A small sound classifier, trained from scratch.
Model: 1.36M parameters, arch squeezenet, norm batchnorm, widths [160, 240, 352].
Training: soap at rate 0.0016, 6300 steps, batches of 64, held-out accuracy 97%.
Data: 26041 training examples, 15.5 epochs.
Rows from block 3, named by matrix and row number. Rows with one number belong to one channel. Each number is 500 + 25 x the weight over its row's rms, rounded and kept within 0 to 999. All counts start at 0. Numbers have three digits each. After the name is the row's rms in percent of the matrix's.
# sq0: squeeze pointwise conv (model.blocks.3.sq.0.weight, 60x160x1x1), inputs 0-79
# e10: expand pointwise conv (model.blocks.3.e1.0.weight, 120x60x1x1, transposed), outputs 0-119
# e30: expand 3x3 conv (model.blocks.3.e3.0.weight, 120x60x3x3, transposed), outputs 0-9, a 3x3 kernel for each
sq0.15 096:500459500500500536535500500528555500500553500500500471475500550500500500500500500445565500585453545455500500542461541500500470500500500462455524500500500500500500500500500500500545557500549500500500500500500500500500500500538545500471500500
e10.15 082:500500500500462500500565559500457500500500500500469500500500545500563500500434500500500500500461500500538592500500470500500500574547500500500500500500500500500500500500500500500500553500500500500500500500451500500500500500500500500500500444500500500500460500500500500466500500423500500500500500561553500461535500442500500462500500500500500500500500458500500500
e30.15 105:529478500500561500478500500453500500500500500500500500500500500500500500559500500500500534500534500500408500500500500433500532500461520500500447500500547500500500500473500500469500500500524500500500539500500500500500517485500500478548611463500500500500500500540500533500
sq0.16 095:443500571500500500500500500500500500500500500459500500548449454500500500500500500471500500540500500500556469500500500452500466500500527500500531500500500462500500461500500500500500500500500500500500500500500500500450550476500500500500500500
e10.16 087:500557559500500500500500500500500500461500548470539500500541500500500500500500465500500500466448500541500500500500500500500539554458500500500500500461443500500554442500500500500500500500449463500500445500500500458500500500500500500500500463500500457500500500500500500500500500500500431500500500500500467567461500500500567500500447500500500500500500500559457500
e30.16 093:500500472500420450451500500500500500500500500500500542500500458500500500557500455469500500500500500500500500500500542500500500500500451474516500500500500500540443500500500500500500561500445500500500543500500553500500527500500500500500443500500500469500551500460500436500
sq0.17 106:500500529500500458450500500500500500474542500500500500500533479553500525500500500500445500500500500442500465500545500529500538500524500500500500500500500500500500500500500500527500500500500500500555456500500500461465500500500546500500500500
e10.17 098:500500500500454470500500500543500500544426500533446552500445538500500556540500500500500500500500500500538557500465500500500500500500469500500462542535500500457462538500500500528500442500500500500500500500500500449500500546500500432500500500552500500500541500500500500500500500500500500500500556500500500500500474500500500500500443500543500500442530500500500500
e30.17 104:500514500500477500500500424500435455500500500500500532500500500500532500554500500500500500500573500500500551500500500500500500500539500536500470537500429500500500500500500475500500500500457500538500468472545500528500500539500454500500550531516500500500500450500586500479
sq0.18 105:468500500553500500500500500500500500500500500500500500500500534500531500500537500538500500500500458500500476500500500539500500538500500439446500500500527540500500532500521500500500500500500556500500543477500500500500462500454450569500500500
e10.18 109:529500556500500500500500467530500534554500500500500552445500500500500472537500471500500500500500500531500527534465451470500500500532472449500500500500500535470447500459529500500500500500500500532466500500500531443471500500537500543469541500544463448500500500500500500450459500470500500543500500500500500500500500500500500500453500561500500500475548500500546500
e30.18 107:500500500500512500430500547500561500441500500500563500538500460544500469500550521500478500500551544500500532500500500500539557509500500511500500540500500500500500540460500500500500500500500547500500500500500500500500500500500500500551542500500500500452500500500500464529
sq0.19 098:500500569448475500500500500500500500500438500500500500476539500500500500500500500500559500430500500469500500500500500460500451500500500500500500527535500500530551458500459500543500500500527540543500542500500500524500455500500500500500453500
e10.19 102:500500535540500500500500530550500552500500500500533500500535474500500540500500500500500473500500500471545500500500500500500500500500567441432500530500545500500500500500500500500467551500500500500500500500466467500469571500468500453500500500500500500459500500500461500500529500500500546500500500559500500500546500431446500500500500457500444539500500500500537500
e30.19 091:429500500500500529500500500483500500447500500540500500500527473500500500500500500480500500500537500500464500483500500500500500500500500500500500500500500500500554500500500500500500500500500500500449500500440500500500500500500500500500500500500500500462449500500477500500
sq0.20 114:465537500500500500500500500456500500500539548500500445500525460500450500533500500500500475452500500500456500500534500500500459500500500500500500500555500460500500477500500500500500520500500578500557500500500500473552457500500500473536500500
e10.20 100:532500500500500500500500500500500468500500554500464500500536447472500500500500545500500500458500500457500527500500500500555454500500500500500500500500500500474500500500500500500500464500447578500500454442500440541549500500500500432500500500500500500456500500563500500500500500500560500543500500500457426500566500500500500500500500500500500500500470500500500500
e30.20 106:500500500500500463535500500500500500500528500500500444542500431464517500500500500500500500500500551500486537528500500500500500500500453500500500460500500500500500500500500500468500500444500500500500500500500500500500500500500500500500500500558500500500500500500500564467
sq0.21 100:500500500500460500500500500462462536500500500468500500568500500453425457500500500500500500532558541448539556471458466500500500500500500500550500500446536500500554558500500500465441472469500500500500500500500533500500500500528500500500500469
e10.21 080:557447500500500500537500500500500539500461500500454500500500500500500500500500500500500446500500500500500500500500500500500447500500500500417469500500500500500500500459500500449454500500539500500500467555500543500500500551574535500500500500500452500445500434500444500500547500500500500500500500500500444500452500449500500466500500500500500500500500500535500500
e30.21 100:584500500500500547500458500500500500544500500567459500438524449500500500500560500524500473432500436500500500500500551545500500500445427500500500532500500599529444500500473549500500555500500500500500500455500500500500557543500560500553500500500500500500568500500500500500
sq0.22 105:500500520476500547552500500552539541515500500500500500500542500500500500500500544500500500500500536500500500500500500529500500500443500467500500500454500500500524500474500451500500536563500500500453500500500500500537526500500500500500447527
e10.22 115:500500473528500458455471463544500500500500539560500500500500500500500454500458450500500548500500500500524500500461460500462530534554534468500500500500500500500469468500500500500500470500500500465500500500500500568472500500500500500500546500500454554541561500500544500500500500542500500462500500500500500532500460500500500444500500449500500500500500447500500531
e30.22 099:500500500536500500484500500548500500500535500500500500500500500534476500500477500561392500473527500500445500500554500500500500515468500500500500530500435517500500500500500500500500500500500562537500500500500500500548546500500500500500538500454459500500500500500500500500
sq0.23 096:500500472474500500500532500447458500500532477500500553500500500500500500500500548550576547500500500500500500500475500500500500500500500500462500500500500500544479500500500500500500500500500500500500470457500500500500500538500500500500500500
e10.23 089:500437500541500500500460500500542500500500500500500500534500500500500449545500500500529500553500538441435500500535463500500500500500446500500500500500500458500500500500500443448565500500462500500500500500452500456500547500500500500541543500500500500500500500500500500500500443500500500500500500500500500500500500500500573500500500500500500448500500427543500500
e30.23 101:534500500419513563543500500441500500562500500500500500500500500500500500500500500500500500500500500500500500459500500466551454474549500552500500500535500452567500436500500500500438500450475500442564500500578500462500467521500500442500472500500500500500468500500470500511
sq0.24 088:500525500500500554500500500500500553500500500466447470500500500500500500566500500500500500500500500500543500500500500500500500500500459500500500500500500500500500575500527500500500448500500500500500500474460500500500500443500500500597472500
e10.24 105:500500500500500500500500469500500544463500500500500500558500530500466500562458548500452500500551500545500553500539500500500500500500500500500500455500500500500500500500500500500500455457500483443500500500500500500500551500500537500500500500474542459450500500532500500500500500500500500500537538453565437500500500543500500500500500542500544500467469500500566500
e30.24 116:526500500500500500472500500500500500500439525538500531524500500500500500528500500500500500457526500465500500533500500546500500524472500500500486562500500553500500500500461553455500500500500500500500500500459530500500500500500500500559469466465536447532500479500500500454
sq0.25 096:500500527500500500535500468500500500500452500500500500500500442500456500440456538500500500475500533539500455500466500500483550529500500500500500500500539457500500500500500500500464500462500566500500500465559500500500500500500500460500500500
e10.25 093:500500500500500500500500500500500500500500585500500500500500459500500428500450542500500446500424500500500500500464500500459500500500500437500550500500500500500453500500500500500500443500500500500500533500500500500437448537500500535500417466500461535500500467500500500500500500528500500500500500500470458500500500500500500500500421500464500500500500500500500500
e30.25 106:453500452560500539500500500500500500500464500457500500500450500500500547500500500500500500500458500500500466500500500500474500547500525473565500500500500535500500437530500500500500500500451479534467500545500462500500500500478500429500524500500500539566500500500537500500
sq0.26 102:500458500500542534463500500477556535500500500500500500500500500448500553500500500543457500500500532449500477500500500500545500500500500500500500500532500500460500500549500500500500500467539500566500454500454500500450500500540472500500457500
e10.26 095:556500500500500531500574526500500500534500500500500500500500500500452525539500500500500500445462500500500500500500457500500473463500500500500529547444500500500500500500500500500453529500500472547500500500500563500454451500500460500555500500544500500500500500460500500440568557500500500529460500534500500500500461500500500500542500500451500500500533500500500500
e30.26 089:500500500500500500500500471500500500500500500500500500546500500500459500500500473500500549500500500500500500500500500500500431500428500559520500500500532514500500500500454500500500562500500500500500500500500500500500500500474500459500500500500500500500500537458500459500
sq0.27 100:500438500500500500500500500500545500556500533530475500500500456500500500536500433457452500500500500546467500500500537456461500500467500500500500466500500500500500500426500500500500452500500533456500500578527429465500520477500500500442500500
e10.27 092:500570467551500570425500500500500461500500500500500500500500500500500500456500500500500449500461500456500500500500536500500500500500500500458500500500500500466500500500500500500500500500500500500442464539500500471500500500470500500500500500452500500551467500500500500500500446500547500543500500500451500500500534500548445500566500549500500544536500500500548500
e30.27 101:500562500478433500500500500500500461500523534471542500500562478500500500500500472533500500540446500500500548500535500534500500500500488541500542500479500500500500500450434500500500500500462500500459500500446500500449500500527500500528500500500539500546500500542434500500
sq0.28 106:500465500540500500500500500533500500500500460500539500457500500500500500500500522500539500474500500533500559500500534500529475532500500546500539500500500500541500500500500500544534500500532546500500468500500549500556500500500500500524500500
e10.28 094:460545564444500500500500500500500459500500500537500500500453500500500500454500500463455500447500500500500500500500500500500500500500457500500500568500500500500500559544535464500500547467454547546500500500557500500463500500500500500434500500500500500500449548500500451500535438500500500500500500500500500500500500500500536500500500466500500547500500500500525500
e30.28 099:500500429500500558500500500500500500500473447500500500438540500500500500500500500540500478540500500449500500500459500500500500500500500500500430500500441500500500439528473491500500500454500500500500500500530575500500500500500500500500478500500500566535416500500500500500
sq0.29 093:500500451500557537455500500500500562500449573500500461500546500500500571500459500500469500500500531500453500500500500500425500500500500500500440470500500500500500474460465500500500421525500500500500500500500500471500500500500500565446500500
e10.29 121:464500549446468525500500500570500500564535500500533500500537500500500500500500500564500500530500500500500500500500500445500500475459500466465500500500543500500553500542500500522500500443500457523500535544500532500500500466529481535526450500500500536500500547500500533462500500500500531538500500500500541526451500466500500500500500534500500500500500475469500530
e30.29 096:500500529500500500452500535530500500500548550500500500500500500500500500500500500500475500500483500500500500500500500500500537500500500528523500556433541500465544500500524521500542500500500588500500539500535500500500500500500500500500500500450500535500500533500462500500
sq0.30 096:500500454500473500500500500500500500500500500554500536500545500500538500500500500500500500500557500567500500500500500500500500500435500500546500500500500530521500500500464529500500500449538500545500500500500500500465500500550500500500458538
e10.30 108:477500500500500500500500500500500541559500542446545500500500459500500500454500500500530466500542529500500464500534500500500500500545548469459533545500451500577500500538500500500500500500500500500541500470472548500500540500500500500500500500500500500500500500533500500500500500562500500500500542500457500542500500481500500458464500471500500500500451500461478426
e30.30 096:500500500500500482500477500500500500500500527500479500500500462500500443500537500542500500500500500500500500500500500461550500457500536500447486500500500500487500461500500534500500449500500525500500500500500500460538500500500500500500421500463500500500442442500550500538
sq0.31 103:458500500464500500540500500458500500500500500500500455500500500500500500500500534500466500500500443451500500500500532500500500500500500500500440459500500500500500500465500534534500547500500472500500500455500500500500500500500460500500500500
e10.31 105:500500500500538500500459475500500544500457500536500500500559500540552500500468500538544475500500534500500500500500500500500528500500454500500500500500500500500500533500500465500500458500500537530471500500500528500500465460550551537500500539557500500528500500500500576500500500500500500500500464500500500500500500544500552500551500500500500500500529482592541477
e30.31 101:500500500580500428449500540445500500500500500500524500500500471547500500500500472564465500458500500500500500566500500525500500500500500558500486552439428500500474500461500500471500500475500500500500549500500500500500500559500500477486554486500559554500500500500468500500
sq0.32 088:455500500500500500560464500500500471500500500500500500500500500500557500500500500500500500500433500456500500500535500500500500456500461500500500500449500552500500500500500500500500500500500438443500535500500500540500500500500571446500500500
e10.32 098:500500500543500533500500550500500565500500500500500500562500463500500500500500500500500500444442500500500500500454539500526436547500500448500500500455500460500500552500500500500500500500500500500500500429500500547500500500500500500500464500456500500500500500500500540500500500500500500469500458445500469500500425458550475547500500465500500500500500464500500500
e30.32 097:500500561500500500500478500456556453500500500500500500500500536500430541449500463500500500539530500500500486500500500500500500568549500471500548500500500500500500500500500500500529500500500500500500500500500467500500500461500500462467500500500500469500500500500500500450
sq0.33 093:500454441500500500500500466540549500443500500500500500463551500551538500543500500435500500500500500560500500500500500500467500500500500500463500500500500500500450480500500500468500500500551500500500500500500500500500500500449538500500463538
e10.33 106:500500533500500500500500463500500500472552500455500500500500500540500500529538535500530500500500471500477500457500526527500535500500500500544532544500500550541500500452500500500467520455500573466500462552476562500555541546500500525500500500500500500500500500500500500543500472500500500465500500500500460500546471500500536463457500500500500535539500500458500500
e30.33 089:475450474500500555500500500500500500500500500485500500494534542423526500500430500531500500500456500465540500500500538541538500500546533500500500500456500549500500437574536455500500500500500500500500500500500500500500500500552500460500450500500442500500500500500500500563
sq0.34 094:461550535500500500500500500468451500500540500500500446500537500500500538500500500500500554500500500500500500500530500500500500500500500500531500500500457500500500533500500500500500500500500500500500456542500540528500551469500470500500500459
e10.34 096:462445549500469500536500500500500500500500500500500556500500500500500500500461500500500500500500500527500500500500500500500500500500500500455500500500500500468500500500500500548500446570500500500543500500500460500500500553500452500456450458500532500500573500551500500500500500465500533500500500500456583500500536500500461500554500500500500500500441500500500555
e30.34 102:500500534560500496473500500500500500500500500473457500500500500500500500500500500500500500500567438500542500557500500500500459500532500517433500500500457500500500534500500500536471523472566500500500500500500500534500500487459500582500500500471522500500500500500500500500
sq0.35 098:457500500454524500500500558500500500500500500500452500500567525500500500533543500500500500500500500500500500573500559500500500453500500500500500500500500500462500500500440500500500500500468457500468542500457555500500500500464584500500427500
e10.35 097:500500500500435500566500500500471500500459455500500500500500500500500500500500500500500531500500532466541455500456500500500473554500544500500457500500500500500570453500500500547500500500500500500500500538500440500500500500544500462500500467500500442500500500500465530448539462500500500500500500500500500500559500500500500500500500461465500500500578500500500443
e30.35 096:500500468500500500454500500460500500473500461500530500500500546500500500500500500532500566500500500500541500500430500500446500500500500500500500461500500500500516500500535500532500500553500526500450500521500500500500544500478500500500500500500500500500500500500500500500
sq0.36 101:500500500467500547500500500461500524454500500455500451461500500500500500500500500500468500500500500500466552500500500464462500500500500500528500500500500469545500500532500569500463500454478446455500463472500481500470500500500500524541500500
e10.36 085:470500500500565500500500500500500500547500500500441500500500500500500500500500500565432500500500500500500500553500500500500537464500500500500500500500500500461458500539500500443547500452561500459500500451500467500500500500500500500500500500500500567500454500546500500528500500500500500500500465500500451500500500428500500500500500559500500427500463500500500500
e30.36 098:500500500433500500500500500567564535500566500500545500500500500500500500500608500500458500500531500500500500471541500556583500500518500528500500500500500500500522500500454526500500525500500500500480500480500500500500500500556500500500588500500540500500500450547500500500
sq0.37 101:560500500467537500536500500500537500442500500500500500500500500500531500500500500500464500500500500500500500500500551457570500500500500500500454500500500500500539500500500500535500500537500478520500500500545500500500500500500500500500500500
e10.37 104:521500500500500500500456500500500456500458500500500500500500500500500500500443500500524545500500500500500442500476500500500500500500500500500462441545500550427500553500500500500500464500547500500500500541500549500500500500445500500500531500500500500500500547500543500500465500500566500500500500455533500500500436500500559500500500500500446468500448476500451500
e30.37 101:500500500500554500500500500500417500581536500500550500475541500545500500500482500456500500500500500471500555500500518500500500473538500480500500500500500454500500500500500500500500442435500526500500500462500500500500436500500500500500500428430540500500449500500559500500
sq0.38 103:500500500500461460500500500500500468500543500521500500500463464500500535541500500556500500500500500500500500500500500500500500459500500533500500470580500500500500500500500500500500450547500500500500500500557500500539500500500500531500455538
e10.38 100:500455500459500500537500500500500500474463500500500500500459500500449529500554500441500431500500500436500500500465438500500500500461546500500500555500440500527500500500500500500530530500500500500500500500500582500457500500469433500543500472500500500423500500500464500500547500463500500500500500500500500500500500500500500500500500500500459500500500500500475500
e30.38 095:500500500500500500500475544500500500500536500500500527500500500500500500449500500500500500500500500500474453500500420452527458500500541500500567500500468453500449470545518450514500500500500456500469524500460500500500500469500500500500500500500500469500464500533500458500
sq0.39 106:524500500500500475541500500500500500500500500500500500482500500500538500500427500500500441533500472500500524500474500500500500500500500544547513453557468500500533574461500542500451559500448500500500500565500421420466527465552500500500500500
e10.39 106:545437500564500500450500500500500449500500500455500500500500465500520500500500500525463500500500500500500500500457500500500544500500500551500500472465537500533500500500500573547500500500500500500448500500453500500500500500500468463500546525500555500470500500539500500500500527500551555533500500500500500500500542467574500500500463543500500500500500500463500500
e30.39 098:500500461500500537500533460500451500500518500500448536500500500500500532500538489500500500500500500500500500500500454500500500500500500563500500500500500500565527500500500500434500525500500500500500500500576467500457500500500500500500500441500500533500500449461500545500
sq0.40 110:500500500500500500500500500500561500500534500500500500500522500462500500500500500444500521500500500500500500500500500500500548450538500500500500500565500546500548480462563541453500500524500462527589500524500449522500500500462480500539500500
e10.40 104:500500523500500500573500500500500500461500500461500500546540523500500500500500467500452500473464592545500500543544500452500532500500500500500500500500500537500500560500500500500500500500500500500500500500500500500500500500479500453500500447561500460538444500500500500500546500500500500500500500457451459500500500500500500500500542500500555448500500500553500500
e30.40 101:500500500500431500500560500500500526476500562500500547541556500500531500500500469500455549500500558500464500500500574500500500500500500528500500500500500500500500500500565500452500500500500468500500500500500530538500551481547500500500467500546446500453556500540450533552
sq0.41 098:500500500500500500473533461440481500500500500560500500532500500500500466528500582500462464555500549500500456500500446500500500555500461500500475500500500500500500500500500500500424500500500500500500500500500500500500527500500500500500567480
e10.41 083:441500500500500500500556500466500547500500500500500500500500500453500500500500463500500500500500500546500500500500548500500438500539500500589452500500500500500500500536500500547411500500500500500500500500500500500461500500500438500460500453526500440500500500500555500500500500455500500500500500500500500500465500500500500500500500500500579500500500500500448469
e30.41 109:424500601607454500452457500500563500500455500500500500500500537480500500500500489500447478500532500500548500500443500457500500478500500463483500544542500500500500500500500500465500500500537500500500500524438500500500500500500564500500474500473500500461500500500500500532
sq0.42 098:500500528500500454500500500546500500500500500500500500500534500547500500564457500500500500456500500500500500500500500500500500538500500500500500540500451500500500500549500500500500500500500500500500500500500443443500466500500500500452500500
e10.42 094:500500469500542500500500500500473500500500564500500500500500500500500552500500500500500500500500500500500445500500500455500500500500500533447500500500500530500537552500500500500531532500500500500500566453500542500460558458500559500500500466500500552500500454500533500500546560500500500537500500500500500541500500500500500452457454500575468500500500459500500500
e30.42 095:464465500524500574500523500447500500458565500448500500500500500534500463552500543500500500500500500568500558500500500500552500532500500500500530434500559500500500500471500500472540500500500500436500500500500500500500500500500500530531500500541500516500500500500500500500
sq0.43 086:500449500500436500444429544500500500539549500500457500500500500500458500500500500500528500500500459500500537424500558500500500463500500500460500500500500500500447500500500500500500500500500500500500548500500500500447500500536500450500500452
e10.43 102:432500500500500500540500500500500500500462529476500464553500500533539500500500500500500500500443500500500500500500500500573500500500500500466545500564500531470500500500500500500500500500450466500568500500500500500500500500500500500500500500500454549457500500500500500432500529500500500500500500451466500534465500541500500500500434500542551519500500466559500500
e30.43 093:449500500500500468500451474542459500500474585500500500500500500500557500500500500500500500595500500500452500500460500467500500500550500500500528500500500500500500570458500500500500518500551500500468545500500472500500455449500545500500500500500529539500500500500500454500
sq0.44 106:500473500559500500500500500500500500538500500500500500500500467535457500500500532545500500473500546500500500432500500500500500500500500527548500500500433500500464532500500500526456500500500472500553500544525500500500538546500445500453500500
e10.44 106:500500500500500500500500470500500460500500470500500500458538457527445500500500500500500500470431555500500500500500500500500500476500500500554500500467500552500440500552500500543467500500500500437500500500467500457551500466500500531464469500454500500500500500538519500500500500459500541554500500500468500500445500500532500463500500560500500500545500461500500500
e30.44 102:500500509436500500553500548500500500500535500537539425500500533544583500500500500500500526444540500500500500466500500500500500500500543500531544500500500500500500500500500500500575452500500500500500500500500500500466500500500440543500500500471538500500500500461500500522
sq0.45 101:500500500500500500500500500500500500500567552500548475500543500500500500500500500500500526448471459500500500500500543500462500500500500500500466500555529528526500434500453500536500540500500534458441500500500546500500500537500541500549500500
e10.45 098:500500500500462500565500500472500500500535500574500453551500465460466500543555550500500459500500500530500500500465500550500500500500500500500448500500500434500459500500557500500500500500526500532500500453429500456500500465500454500500500462500500500500500500500500500500500500500500500500500466473500500500500500500500500500500500500500500500500458500500589500
e30.45 098:500469500500549578500500500500500500500500500500458535500463500500500500500500462500500437500500500500500500551500500500500500500500500523500500500500500500500500552500500500500500500500500500483457500500576500500540500500508500531500500500500500500454500500500500500525
sq0.46 096:500500541500500500547456500500500500500500500500453500500500500500500500500454444500549500500500500500500500500500467451500500468500465447500537500460473500548500500500473500453500500544500500500500468500500500545500471500500500549571500500
e10.46 095:500500500500500500500500500500500500550562461500500500500500529500500570500500439500500500449500447500500500538553500500551500560531500464458500500500500500500500500500500500500500500500500456500545500500561500558500531500424500500500500500540500500500500500500500500500500500427500500500466500559500459462500500500500500534500500500500537500500500500449500500
e30.46 104:500500500552500473500500475500500500500500500500456514500572500500500500500500500500424500500500467479500534455473459546500500543500467500500500484500500500500500500500500500500500444500500500500539500500500539500500500464569455475556426500460500500536500532500531500551
sq0.47 106:500500466500500500500500546556500500500500444500500465500474477500500500559523531459500460500500500500500500532500500500536500500500500500500500465500500500547500500500548500500500543500500537500500558472500528500500445549500500531500453500
e10.47 101:500500500500500500500500500500500555500500500529458500500454500500500447500500500500500500531500452500551500500500468500500500408500500500500500500500533535500500462500436500500559500500447500500528459500459500500464500467500500553500500500500500500500500530500500500500500500500500500500500500500446500500542500500563448500566500500500500447445530548500500500
e30.47 096:540440510500500500500500570500533500427500518500500436500500568483500500500500500500500500500500386500500500500500459500500500500500500500500500500449579500500467490524500500557500500500500458500466500526500500500500536500500500500500500537500500500500500500500500500500
sq0.48 095:529500554500500500500500500500443558500500500500500500500500537500500500500500500500568444500500500500500444454500500500500500500536500500539500500500500454453500500500500457500531500500500500500500500500500500500546500550433500534500500500
e10.48 108:500500500539500500500500500500500560500500500500500500464500444500500500500500500565500530534468549542500548500500500500461500500500500500470537470548500500500500500561500480500542500500500500500449500545500500542532500461500481500557500466457542500500523500500500500500500500500541500574464500500500450550500500452500500500500500546500500459500500535500500500
e30.48 094:522500548500548500488500442500500500500534500457500500467500500500500500564500500500500419500500482500500544537465500500500500413500500465500455500500500500542500476443457500500500540500500500500500523500500500500500454574500445500599500500461500526500500500500500556500
sq0.49 103:500500500466500500500500500500500447500500470468500500500500500500500500532500500500500500500500500500500500500456500500500477500500554533500500500500500500500500500500500529500500500527450500500500500500453433500500500426541500472500500547
e10.49 105:500500461547500549500500464500500460500528500463561500500500436500500500500500500500500554500500464500534500472537500500454500500500500500500500500454536500500500570500533500539526500456474500439500542500500500500500517500500500500540500500473500500500500500540500541500541500540500500500461500500561500500544500536500500500500500500465462447500500500500561500
e30.49 100:500500468500500500500500500500500500500460500500500500500500500500467500464460500529500500500500474500500500500500500449564500500546500500500500523546500476551539500560583500500500500548500500500571500500500500500500500500500468520508457500461500500500500500500500500522
sq0.50 106:500462471470500500500538500525500500500500500500500544549500500500500461441459500500500500500500500500500559536500525500500464500434450500500500546500500500500500446446500500500500500500500500500500500500500461476500551532500500500500500553
e10.50 088:500500439500500542500500500500500500500500500450500500500500500500500500500500466500500445500500500500500500500500500500457500500500500531500500500500500500555557500500570500500500500445500466500500500500500500544500500500534500500500500500500500500500500462439500528500500566500561557463500500471540500500500477442500500500500536553459500463500460571546467500
e30.50 099:500500500570500500500500500536500500500447479569500500522500500537500500500500500463500548420500446567468500500500500500500500560500500500535500556500500517562500500546500500500448535482539500500530500547500500500500500540500500500500478500465449500500525500560500500500
sq0.51 100:546449500500500459572565500500500500500500474500500500500500536500500500500470500500500546500540500500500500500534500539500500500545500471533531500500500452534500500500531500459500468581500500536534500479453500500500500500500460500500500500
e10.51 106:456500539500500456500500500500500500500538500528500457500500500500500500500500442500500500535500534532466500527465500500534541500500500464500500500542500500500500480546500462541500555500500500500500500500529500500453443467500500500500449500500500500500458458538500500566456467500500500500552450500545500500476500460500500500500425500500500536500462500500467500
e30.51 100:500452533500500500500500500465500500500500500500500474476500500500500500549500548500500500500458500482500500500500500415435544525500500566451445500500500463500500500500469500470547500500500500442500500500500533500500500432543500500538462500446500482535508479472500500500
sq0.52 113:469500500500500500500500500451437500500468500500500500500474500500500472500500500500500541465500500533500500500500500544528500436500500500500500500540500566527542459431500465500469500500500500468500500525525527500500500500500500500500555561
e10.52 106:500500500470453551500536500500548538500500570500500500536531500500500500500500500556464500500500500500462500551500543568500536500500461500445500467459500500542500500500500547500500500528500500531500500500500466500500474452500454462500500530500500500500500456500500500500500500460500449500465500543500467500500543500500560560500500500500500500500500500500500500
e30.52 107:500500523500522473500500500500488500546500500500500461500500500500419529500500500500515500524468526500478500500477500500500453446500500500500462422462530500500500500500500500500500459500500500500500500441500500460500500546500468500500500500435500544500500458500500475562
sq0.53 091:500500500500473500500500528470580500500500417500500532500500448466500500500567500500500465500500500500445500500500500500537500453539461500444500500500500545500500500500500500500469500500447500541500451500500500500500500500500454500500500566
e10.53 093:538500500500500534539500500500467500500500500539446500500500500447500500500442454500500500500500500500556500500500554500500550500500476459453500500470447500465500500500500500475500500532500500500420500500454500500452500500500464500500500450500500500500500500500500500500500439447500500500534531445500465500500500500500500500531500500500500548500569500500500460
e30.53 101:500475500500500500444458500500500500500500525418500500500500500500500500500445500548500474455500500500500517500442500500500500526500500560460500500453500568459500500568500500500500500500500535500477500500444500463500500449500541500556527500500546555500500558500549500500
sq0.54 092:500500500500537500500500540500500500500500459500500500500500500500500500500500556537500500500552500454433500500500500500500500500500500500500500500544500453500500500500500457500500500538533530500561500561456500541500500461500585545500500500
e10.54 103:500500500539500500500500500500500500530458500463500500454500500500500459556500462500500500533474500500500500531534500500500500500500500500500500465551454500500500452500460446500500500500500500500500500454500446549500500500476458500469467500500531500500500422500470500500500449500442532500500540500500500500456533500500467500500459443542459500451533500500500500
e30.54 108:500477500533467466466544500500500500500500477454500500500500500500500500500419500500500500500545500500500500500500500469467500500500500437537500500500508527500464500500531500442541560500500419500500445419500500500457500451438500548500477460539500500468567552500534500474
sq0.55 102:551532500500500471500531536500500500500500500500500527500500500500500500466500500445500500557500500500500471462500500529523500500500500500449500500467452457500500500500562552500500500530500525500500500500471500500500500500550500500500465500
e10.55 082:500459500466500500500500500500467500500500500500500500500500500500500500500500500577566500500500500500500554500455500500500544500500500500500500500500545500500500500546500446500500500448435456500426500500500500500500500500500464500500543500500500500500464500447500500500500500500500500500500500447567500431500500500500444500552500454500500500500552500500500447
e30.55 106:500500500500500500457500500515545500500461500562450529528500500500481500500520492500439524500500500500500500500448571500500500500500478500538500567500500500500537500500500500500543500555485500500500500465500500500500482500571570500500500500500545465521540500500525550440
sq0.56 096:500500500434500500500500546500500500547500500500462465500452500500500500500500500500500546540500470549466500500476500500500552500500500469500500455443500541500500500500500500500500500500500500543564544525500553500500500500561500542500459500
e10.56 101:500500500500500500539500500500500500500500500500500528500500545500500431500442500500549500445425500529500500454558529500543500500500556500500500464500531500555500500500445500500500500500500500500500500500537500500500500530461459500500539500500500500542500561500456532500500500500500500500500456500500532538500547500500500543500585500500500500500500500500500500
e30.56 102:500500500500462500500554500500500500456500500500539500500589575422465500428500552500466530500500500500500500500500500500500500500500540500528500540500533500456500448447500486554573441461544527500500520417500500500500500500500533479500543500500500500500500500500547474500
sq0.57 105:500500453474547500500500500475543500500500500470500541500500500500500500466463465500500500500500500500459500535500500500500500500500500500500500500500500500500446500500500533500500500536500542500452500500523529458500500500500500558500457555
e10.57 100:500500500500460500530462462500500466500560500500500500548530500500454500537500472500500469500500500500500500529463449500500500500500463500500500500456500500460500544444536500500546500500500500551547500500500500500500500500500451500500500500432500500500447500500500500500500563537462500529500553500450500457500462500500500500500465500500539500478500530500500444
e30.57 104:500441500500500500500452500500500452546500500500500500535500500500500500500563500500544500538439577500500500500500500500500552468500500500500440546500500500500500531500500550572500500462500500500500537500535500500500549500587500500500476500500500500500500500487531529500
sq0.58 114:444500469500500500536500500465500500500500537500464500532448500500500500500500457479455558475532563500500500500500500461500500500500558500500500538500500529500500526526500500500500500449462500500500454500457559536522500500530500500500449500
e10.58 103:500500564500500500454500500500446500500500500500545500500500529500500500452500471500500554500500453438540500452575500500451443555500500471500479500500534500464500500470537500500500500536500455528500500500500500466500454542500500500500500500560500500445500500500445500500500500542500500500500500500500500500500500538471542500500500500500500500500500500500453500
e30.58 098:500500500433500460526456500500500500500560500500500500500500500528500500463468500500500550500531543500523500500500559500500500500463520500565454457500500500544534500500500500566500500500500500529500500579500528500500500500564500500500500477500500483500500500500415527500
sq0.59 097:500500500500500449470500500500500500500500500469594500500568500500500500500469558500500500541500500500458500500500500537524543500500565500454535500536500546500500500500500500500461500537500535479532468500457500500457500500500500500459500465
e10.59 105:450500500523528500500500500450500500500500500500500452500500544441500551500500500463500500500500500500500500529500500500543500437500500500500500500500439500475500500432500500554500500545500500542500462500553549500500500500500428500500459500547542500500500532553500525500500500441500476535500457500500500468500500465500500500500500500500500500463500500500461500
e30.59 101:500500472545500500450500500500500500487500500500483539500500500536477500466500500549500434500500500500500469547500500500500500500470500466439500500500500522500500500500500500500460542537556500460500428500500500460500500500500500458500529500500500455500500500424522500500